config.toml
train_examples = 195000
horizontal_flip = false
hidden_act = "quick_gelu"
patch_size = [2, 2]
momentum = 0.95
nesterov = false
final_lr_fraction = 0.1
adamw_weight_decay_other_params = 0
Rows from block 7 of a small CTC image transcriber, named by matrix and row number. Rows with one number belong to one neuron. Each number is 128 + 32 x the weight over its row's rms, rounded and kept within 0 to 255. All counts start at 0. Numbers have three digits each.
After each neuron's rows are labels from the 100 images, of 14848, where the neuron reaches its highest value: "lies over" is the class under the peak; "place" is the part of the image that holds the peak. Only what is clearly more common there than usual is listed. The data: seven-segment displays showing three digits.
# fc1: MLP up (model.blocks.7.mlp.fc1.weight, 768x128), inputs 0-127
# fc2: MLP down (model.blocks.7.mlp.fc2.weight, 128x768, transposed), outputs 0-127

fc1.694:055116157159120104106142152093115079070122175167192123098116070128136104094148163092177127017121128148139121165100150128143132145115154162099138101181130159075103144139138163120115093160098116105165074120139105085142106154198188156097105153098151124148122171141138072126141126133113194154147135143142119128101128116145200076113164151159087111162058154119072122121148111153156139156177
fc2.694:174149117159089137112185126142122158120172123109083172111105162126126153172153136111131137187170162101136108157155109159133167112120150149135158124133092169120032141100138135074119075085205084130075086169098091126134107134162064156065134141167108140144131121131153133108108139191136160179131142137136100169124149123160163056142055121140134160115152106078148127162106075169103190181111
lies over: screen
place: middle left

fc1.66:068107128166130152176181165121076138099122107160137125156183120158124163125082127148096159096062202144078115132187122135052109110096139034173135125172121108147195146088174168126114127123122124154111105159157098114161121146085083155108107174123144128142122114080142081128100192130072091106117139098131086176080178119166122161140168129111099153136114111119064108087131102126137135149157
fc2.66:108108154101084138131134124155100110194110142151098177177040176097096134147115137135117133125167126118084079098104125122143109155106165110128142094079122075144142106060132173094153177146097107186129154175106161144135149155119106131164094092133151109132125133201142092118122119171136189058127182126140094136173101102147194098119148137130181100122111114135141090127079237090102111094112
lies over: screen
place: centre

fc1.49:172120105148133082158131159146107139046049123109154147090124142132083104106122135223145126129133232108156150075110117177128145106123212144158151124171090099161125135108144105109160142105122068159147115119156095129111117149084139124107073108087053125145174151097152101136125126155133162115122120129120160143203170127132077153112170145106118152153110126029123099169139126148139113134130
fc2.49:096123096130110122125144127124067151089180079115127100160092116130149121163128132109112118096114136120128150061155130096124138212160116108146097082168141076124158132143139122106131143121082119186143072091152175144143099114079090135144103204103178124116165135094159085017150158168087145159100178121087136010168132112141100118141152151116118114096142140064129117133092127115110130149156
lies over: surround
place: bottom left; bottom centre

fc1.520:156149077093186113189127116145149061104129181072106117169174120113149141123126143130124097091150136108062140067140126223158107130170090101149152093152151117125108134138102117132177066065171095113134120106092136134102160113161138145143120144085125119122146109086145062108132084071099154186088113171151113172132142145168097101201185147074133107199139120097124116138126133110155157109149
fc2.520:165141135078120106128182172135096089116155143110136104132123146142142178106109169203118051137108133125158160119120102119157165128175113152144047110148105104112174172119087082133105143084109127097128126171143096106085105169081151088072152110088129104079108073181101167149105140119109193132132106203101168149176156051161133140127101112128128142085136110076162170166122162145114072110110
lies over: surround
place: bottom left; bottom centre

fc1.476:175085146125133107119130120124168141141137147133201191132137133116089143138145133064098151139062142131118132152079131063171099088091106076131089148149087132074102129118169124153141138116153179189092120102093121097085143163133054078175196131081126132189129116105126161135100067107128135112173156147138101183098112124104164111113127208137131156080123117079209126140095157140155122143115
fc2.476:192122107124140099112211150110111079126140211123130113077094149188142117147122115189138108143085116164130143122140132143059139134108085137127139120127100159089125135101138096132142174096157134211124040153103151164110145153133157139162110122071120153102072111125092159101085066116140121144196156143124123114120130124183124076147190148160159133200118105079109160166106120120152149068136
lies over: screen
place: bottom left

fc1.213:220128093082128150136107136110120120088108106181124130104211133087117137147103100169142133119148137124156126081157125088098154091117140065080160137093112080092117167179141110143116140124125076126123171156092025126101084119069171098129096130180098151161109084135127069156133118135102142136152106189104160162149111187140149113112156176135138119104133155092141169114161203116151088114175
fc2.213:124126122142119152206112154116123114086199170208108131144167182087072137108143084124139141138204203068102170130184136080141071109143169095125144137146129128095162084076169160092192178139115128195100157071132137145166162163174137103098119137129130162089118143128146176137105090122103146107132087123115132120108114097157133156170132136157122100109106116149088095129129068108092107097146
lies over: surround
place: bottom left; bottom centre

fc1.69:127134135155098103061152143109191120153109183140109158098104108174165142168106204174064173120144147165103023136140116152076115084140129105121133074119152123124132148098078061138108118132124159154147153143148118137130106120093067095183126082093128162073112144138132161139155189131180115156094085130145111169132145113166134186084103113128144122124133113088065182147110162079108101150139
fc2.69:166132139154121134079183176116149085147141077106127131133076176072189052123113120123134121128140123176111138115143154139087082169152134118220121101176128131137101111125039097146138155137191145121177065144080121104128097144091090102068140152140120098138123109156126138108115118110122149155140100110144121161177192083124127175133088191125129098141159164082136129151132077048110132126168
lies over: screen
place: middle left; bottom left

fc1.139:093123183131160190086099123135150129156117150115116140103119102115103113127146145148108205132085156132143070184124125125173048113126129180148166135108144146146139155101216187088154089141186167111128092144145140124077096142094133129116171190122056135121167119081108116105109112127110210120123131066177105154111098106093130131117056159155157113106139146072110128144117090085116186128122
fc2.139:163117178115121097165143110094195100116148131173155130102124098080092111134157097101094132158172136123144138075178097087210123152125125118145122089138169124079184131129148144153217141189097097140095116145138162121150145114114129162155149096154139140161116126095198122158175109162141174151073126123072079129109122101110068136179109175136182137162197098138138064149065141124162141136116
lies over: screen
place: middle right

fc1.493:089151100137071114108175133121154099166067125147060083092155130053083104096127090172120141067151090134120154138170103151118129125116142138062123179148152127076159183090058127123179171160136191149188094111162051126147119088129141116112114177130124165136138144082083172184128156096084162111147150102095152159114128151112102120123152118131130128152131193134155083124126167131142172102114
fc2.493:114194179140062119058167191181126102168117124123135162070124178091122167097096095098137138178128041115095143112140137123123087106152105127084124151103107135153121155107173126105149137132081184133223129114131128108104141185143092153101126095115138165062122131150126131110180104073096110113170152110130182108127137110173123086127101128130129120126136132130202167188158112157143172162159
lies over: screen
place: middle right

fc1.637:138118134103189126143123159169134043083126082143086144130116166138180149086094093176137115119141101133131119128067118123129185152098119122151164120159144123144146115147140141133192151093132148097169171131225168147075086100140134127077085092104107113159096165133124097127045149093130149093117093135120164128146140189128120107137178142127176187084073118056109100156154158110150182100155
fc2.637:111138086115166113134117157116116135170139133125130123188162089184129120140101135173105099113189074092133144140196136121076111135065136108073068136114083141135149089117062124134191163117123112150187154106113159091196170119069103110115111098136166114114122141101117139124132140116108095126100096138124151116161159016104126111143137115126164100173194076058152202136124108125137100094129
lies over: screen
place: top left

fc1.617:098164076153129116103156095167151165169147082109119106090167150124095142131117088115091086138104069130093123121131127058134112023091082104150166157104146119155089127162090153123120160117066147157158115144141156115184153129084136102132192166122114124117195100145144142133125139156088131084106114169100107147131033145074156122168184162124196124128135147101153118180108090145145143180149
fc2.617:114085032145167117096104165074147136112103105099099145202167137161112136112101110128121131141187192124161145159110120142136165100125128117120089152152126138124092082092134135096174157179090129128171108128172111095162149131141098152158085111118139109136089086118127070155166116098118095163138164173057078193077142064146089112123180080079104113089161150102095188098123148138081127125127
lies over: surround
place: bottom right

fc1.629:154132099211106133134151123095112148132126176099111135054121057105167188188087090156128143143172136148157100137118160166076102116120183110091094144113109128115187122098099048131132086137095177154173130110161102125176110141098119117136089178156116149106093081148158136178126123156089126154132078114152082109122169178124162185107179098077109167132082064154090135146117152126128146111138
fc2.629:118132103139082103119119143134176170142151160113130130180132168119154169104130131142105139066140086108144082065095111179144145205092145148165113110153221108098151142142113112117137158144138162128163133105172056104135183141111174103082096138091101125155117136220078105119184128152137132182132089144141138118069156072152115092126087129140123129180202098101153121085111140101150151102181
lies over: screen
place: top left